config.toml
model = "image classifier"
dataset = "pen-drawn characters of a made-up script with 800 signs"
widths = [80, 112, 176]
alpha = 4
batch_size = 256
Rows from block 5 of a small image classifier, named by matrix and row number. Rows with one number belong to one channel. Each number is 128 + 24 x the weight over its row's rms, rounded and kept within 0 to 255. All counts start at 0.
After each channel's rows are labels from the 100 images, of 14848, where the channel reaches its highest value: "patch colour" is the nearest of a few named colours to the mean colour under the peak. Only what is clearly more common there than usual is listed. The data: pen-drawn characters of a made-up script with 800 signs. In brackets: how many of the 100.
# convs0: first 3x3 conv (model.blocks.5.convs.0.weight, 112x112x3x3, each kernel summed), inputs 0-111
# convs1: second 3x3 conv (model.blocks.5.convs.1.weight, 112x112x3x3, transposed, each kernel summed), outputs 0-111

convs0.56 [151 133 136 152 132 126 112 131 185 107  65 151 162  95 137 153 139 102 142 121 149 154 166 139  90 129 145 148 137 131 130 105  92 139 162  62 111 165 115 107 112 102 141 128 163 137 188 148 173 135 146 145  93 132 109 120 108 121 121 142 125 160 127 130 113  93  86 152 122 112 131 108 113 123 129 143 132  90 125 123 133 153 125  90 138 159 138 113 125 130 126 112 137 115  99  91  89 113 135 100 144  93 129 125 147  89 116 150 161 101  83 151]
convs1.56 [ 90 117 125 153 129 130 101 138 121 143 116 134 128 100 158 147 162 112 137 103 104 133 107  76 138 114 126 135 104 123 134 135 106 123 111  88 123 144  94 117 134  94 149 110 129 151 148 134 163 109 143 125 107 106 124 102 109 130 166 118 131 100 143 129 135  83 101 108 119 157  91  83 149 124 127  71 103 121 137 111 126 123 143 134 163  94 118 122  64  89 149 108 134  95  98  96 117 121 129 126 156  56 147  85 142 127 104 152 169 139 148  78]
patch colour: grey (30)

convs0.91 [118 172 171 141 120 136  96 132 160  83 125 130 127  82 123 108  93 151 115 151 102 135 118 129 136 175  79 131 135 135  88 120 100  94 108 131 171 167 104  99  95 131 108 113 114 138  85 119 128 122 137 142 153 112 105 121 122 142 144 159 123 136 153 129 184 121 146 120  91 157 152 170 148 131 115 114 112 155  81 141 110 123 150 138 124 144 112 147 151 151 122 135 131  72 116 121 124 147 114 130  85 166 180 116 134 127 154 137 145 112  90  99]
convs1.91 [131 143 137 163 130 149 139  89 133 140 117 105 104 106  91  92 110 131 100 167 125 126  93 127 108 142 117 128 128 136 112 115 179 153  99  93 148 109 128 105  99 151 151  79  92 149  85 131 116 144 150 137 109 129 118 138 124 135 150 144 102 142 132 160 157 134 164 122 149 116 140 132 163 139 119  81 177 106  94 122 116 102 134 138 135 141 101 130 143 127 147 122  88 136 145  79  84 127 144 103 120 108 152  80 142 132 149 113 102  53 140  87]
patch colour: grey (68)

convs0.68 [139  90 103 106 151 116 141 133 116 121  79 126 138  96 127  47 130 126  84 160  88 151 188 140 136 125 115 162 134 103 142 139 141 133 116 173 102 166 131 123 151 149 111  94 118  96 149 116 118 118 132 115 102 146 148 128  83 128 133 143 145 130 142 148 113 118 144 160 131 133 129  88 128 139 130 171 120  53 130 119 134 120 131  91 115 125 134 134  99  82 112  96 147 141 121 154 160 119 136 125 125 139 100 158 144 110  99 152 132 160 103  91]
convs1.68 [131 123 124 163  98 130 127 129  95 176  96 130 127 118 113 111 158 140 101 128  96 157 115 100  84 160 140 132 105 127 153 103 121 129 111 121  63 121  99 163 101 111 136 138 124 144 131 142 142  90 133 123 125 117 121 143 121 147 126 168 176 167  92  93 137 100 106 107 140 144 135 103 115 125 159 122 105  97 150 117  74 103 114 138 153 163 162 140 112  85 182 127 133 165  72 122 118 134 120 147 147 130 143 158 163 139 127 138 137 173 136 100]
patch colour: grey (63)

convs0.104 [128  99 153 103 127 119  89 138 143 113 106 114 114 135 136 103 155 131 145 114 155 116 137 148 135 139 171 157 118 154  81 143  99  89 117 175 133 126  64 130 144 175 133 154 103 146 138 128  95 140 113 147  98  94 120 130 107 117 155 155 154 125 138  96 165 139 132 111 125 145 149 163 125 118  85 115 159 143 151 133 110 133 119 134 101 158 135 129 109 164 103 145 181  91 151 134 124 119 108 119 115 192  97 145 140 130 155 169 169 142 166 139]
convs1.104 [147 127 182 142 143 126 110 124 134 114 104 116 111 150 150 183 102 168 175 109 165 130 133 124 101 107 116 153 149 140 156 131 178 119  96 112 135 151 139 149 115 154 155 131 156  88 126 152 142 150 143 152 154 167 151 158 167 172 118 130 122 122 151 155 140 117 140 138 160 124 184 126 112 159 104 148 144 114 161 135 179 159 112 171 132  75 130 121 127 156 128 121 137 107 125 143 100 147  95 154 113 160 116 131 140 134 123 110  77 120 129 116]
patch colour: grey (69)

convs0.102 [ 82 122 201 120  89 151 131 118 141 134 128 108 128 112 138  96 132 142 143 156 151 146 109 129  73 141 164  84 109 136 123 128  91 149 154 116 108 113 154 128 120 140  91 143 132 117 130  97 114 133 129 147 138 132 130 139 153 118  57 135 135  72  98 132  73 109 166 127 122 107 106 131 135 128 141 133 133 115 113  90 125 134 130 126 128 116 126  71 121 132 145 119 144 122 153 145 100 119 112 170 123 143  90  89 116 110 159 119 119  78 178 134]
convs1.102 [129 141 129 133 157 127 135 132 122 164 141 131 150 134 117 102 147 151 125 123 170 110 128 105 119 151 128 127 155 101 139 121 112 104  94 126 153 143 156 114  90 136 121 109 137  96 138 118 120 137 148 108 118  95 149 159 127  75 122 131 158 138 106 112 111 115 117 149 128  70 115  93 117 183 133 140  81 145  75 137 149 125 123 126 117  70 127 153  66 124  95 154 144 167 133 104 184 118 149 130 111  92 138 126 132 125 155 161 152  90 129 186]
patch colour: grey (43)

convs0.99 [157 134 121 117 115  82 136 138 105  90 103 108 151 159 125 133 115 126 141 169 137 167 118 140 166 103 176 129 101 177 100 117 121 102 105 132 147 109 119 103 149 164 132 144 101 123 125  96 101 156 104  97 115 133 106 119 138 103 107 129  83  95  79 153 161 151 138 108  86 152 141 116 129 118 129  99 154 163 148 107  94 158 126 133 116 143 143 104  95 142  85 141 133 100 120 131 163 121 149 132  85 157 106 176 102 107 102 122 135 160 121 106]
convs1.99 [128 114 162 137 132 112 119 128 134  66 144  85 116 163 128 123 141 152 117 129 149 134 121 162 127 158 139 131 110 153 100 150 147 125 120 138 117 129 143 171  91 128 121 152 176 109 127 166 130 121 136 135 138 152 146 165 150 118  90 110  94 111 148 169 120 150 148 128 139 110 164 142 116 161 150 138 130 170 144 129 170 160 123 132  85 134 153  92 176 165 109 134 110 115 134 161 129 130 117 104  80 158  98 167 109 101 138  80  79 120 140 155]
patch colour: grey (30)

convs0.100 [142 103 114 179 182 131  76 115 147 117 108 139 135  79 119  63 124 113  95 120 101 110 107 132 125 162 115 150 113 134 120 131 149  87 111 111 152 125  82 119 127 127 158 115 148 134 109 136 150 139 108 147 160 151 107 102 107 157 143 173 145 158 127 158 125  96 117 103 160 123 158 116 150 141 110 157 114 106 100 158 117  62 111 146 108 106 165 167 135 110 139  85 147 151 117 127 133 140 136 143 118 139 134 122 146 133 139 167 171 117 108 129]
convs1.100 [127 114 138 133 133 129  97 101 127 103 114 108 107  93 118 126 118 127 140 168 128 148 108  80 121 116 133 128 158 102  67  97 127 136  91  93 119 103 111 113  97 151  96 117  51 148  77 125 132  92 155 116 148 109  87 131  70 141 133 153 127 116 119 143 131  81 114 140  92 113 157 133 137  82 109 129 151  92 136  82 106 119 122 115 118 128 104 141 117 130 160 110  96 127 101 135 106  91 137 145 144 109 142 112 132 137 128 170 130  99 136  98]
patch colour: white (74)

convs0.28 [125 133 120  89 129 137 100 136 119 120 118 115 124  96 128 115 112 158  89 141 119  92 167 116 122 134 110 143 156 122 143 137 141 149 149 120 134 122 111 134 138 114 102 127 115  68 126  91 142 120  92 134 115  72 133 156  74 158 146 114 126 163 135  97  99  88 103 120 143 153 147 130 134 152 125 147 167  91 105 141 149 137 115 142 100 105 150 127 137  99 102 102 197 107 122 132 157 151 152  85 139 159 104  83 123 177 125 138 113 115  81 159]
convs1.28 [140 119 116 121 120 114 102 102 109 161 131  95 107  98 151 130 126 139 111 109 101 120 117  46 105 130 138 127 117 123 151 145 132 140 113 110 125  98 113 127  82 130 115 119 122  71  93 100 168 132 139 122 103 126 133 122 108 125 172 105 113 155 125 104 131  87 145 132 170 130 141  84  94 137 127  83  84 142 111 130 145 127  97 135  89  82 135 120 129  86 139 107 109 123 143  84 112 148 141 125 123 143 177 111 136 126 143 197 139 102 135 146]
patch colour: grey (78)

convs0.79 [117 128 133 125  83 143 155 116 161 148 130 138 141 164 151 168 118 116 153 119 156 103  99 151  22 105  77 113 134 133 102 131 124 143 149  64 116 157 133  74  91  66  94 150 150 140 134 152 139  98 174 136 139 143 140 130 145 147 111 116 133 142 122 107 142 141 134 105 136 116 114 144  91 121 100 160 129 106 122 127 132 118 132 161 134 142 115 113 130 146 109 126 123  92 135 153  96 122 128 124  97 122 131 133 132 128 117 133 139  87 107 142]
convs1.79 [ 97 163 102 139  86 118 156 119 105 162 110 143 146 136 153 167 165 137 134  98  92 101 119 148 149 118 107 122 137  94 176 126 119 104 143  78 123 113 153  76 138  88 103  81 120 136 149 129 135 119 119 108 135 135 155 103 104 140 112 104 115 108 143 104  96 129 136  99  85 155  45 133 122 119 114 115 127 105 135 119 101 104 109 112 146 141  98 128 128 137 131 117 110 128 148 131 108 151 149  99  98  96 121  91  87 155  91 132 158 127 108 122]
patch colour: grey (59)

convs0.9 [128 112 111 132 141 162 132 124 124 139  53 136 127 118 122 153 144 122 139 130 161 101 167 145 114 105  78 140 128  73 160  80 108 122 132 124 160 160 134 119 112 167 113 128 142  98 141 149 176 163 125 158 141 138 141 141  46 130 131 133 150 134 127 122 124 108 131 146 125 126 146 103 118 140 122 123 165  74 117 130 141 128 134 109 108 121 115 124  79 108  94  98 112  81 100 128 142 153 154 116  80 131 125 101 104 137 119 157 139 135  90 141]
convs1.9 [114 107 115 138 146 117 127 165  78 144  82  88 111 132 134 142 141 130 138 143 115 178 141 103 141 190 170 125 152 103 133 161 111 127 106 132  86 135 104 159 100 108 145 114 123 101 118 131 164 106 157 161 115  93 123 120 126 117 130 130 126 125 122  93 145  94 104 130 123 153 144 113  72 107 135  78 102 118 122 110 109  88 134 144 118  97  98 102 103  87 102  93 116 146 129 118 190  88 111 112 113 140 101 142 147  97 131 142 114 126 110 133]
patch colour: grey (32)

convs0.17 [129 114 138 153  92 152  93 140 141 108 136 139 137 143  94 128 146 142 104  90 123 105 129 153 121 110 146 134 114 114 184 171 127 143 126 142 128 105 139 120 114 116 137 147 117 147 117 127 167 145 195  92 115 135 121  86 110 121 119  94 143 148 123 126 109 152 108 138 108 134 132 106 158 160 129 139 179 124  85 145  93 119  75  96 136 131 115 139 104 116 122  89  89 101 132  82  81 108 184 152 143 117 123 109 141 143 109 165 169 125 128 170]
convs1.17 [171  69 107 124  93  86 137 149 101 129 139 134 165 132 124 147 143 161 132 170 135 150 107 119 107 146 128 134 106 109 109  93 142 101 126 116 148 147  93 165 168 134 167  95 109 142 157 141 149 128  91 116 157 154 125 115 150  99 171 144 116 121  88 117 122 125 124 151  89 154  93 143 150  93  92  93  96 102 174 108 118 124 113 140 174 141 111 136  97 123 150 126 128 104 130 176 163 156 118 143 106 138  96 147 118 139 121 120 117 161 129 127]
patch colour: grey (40)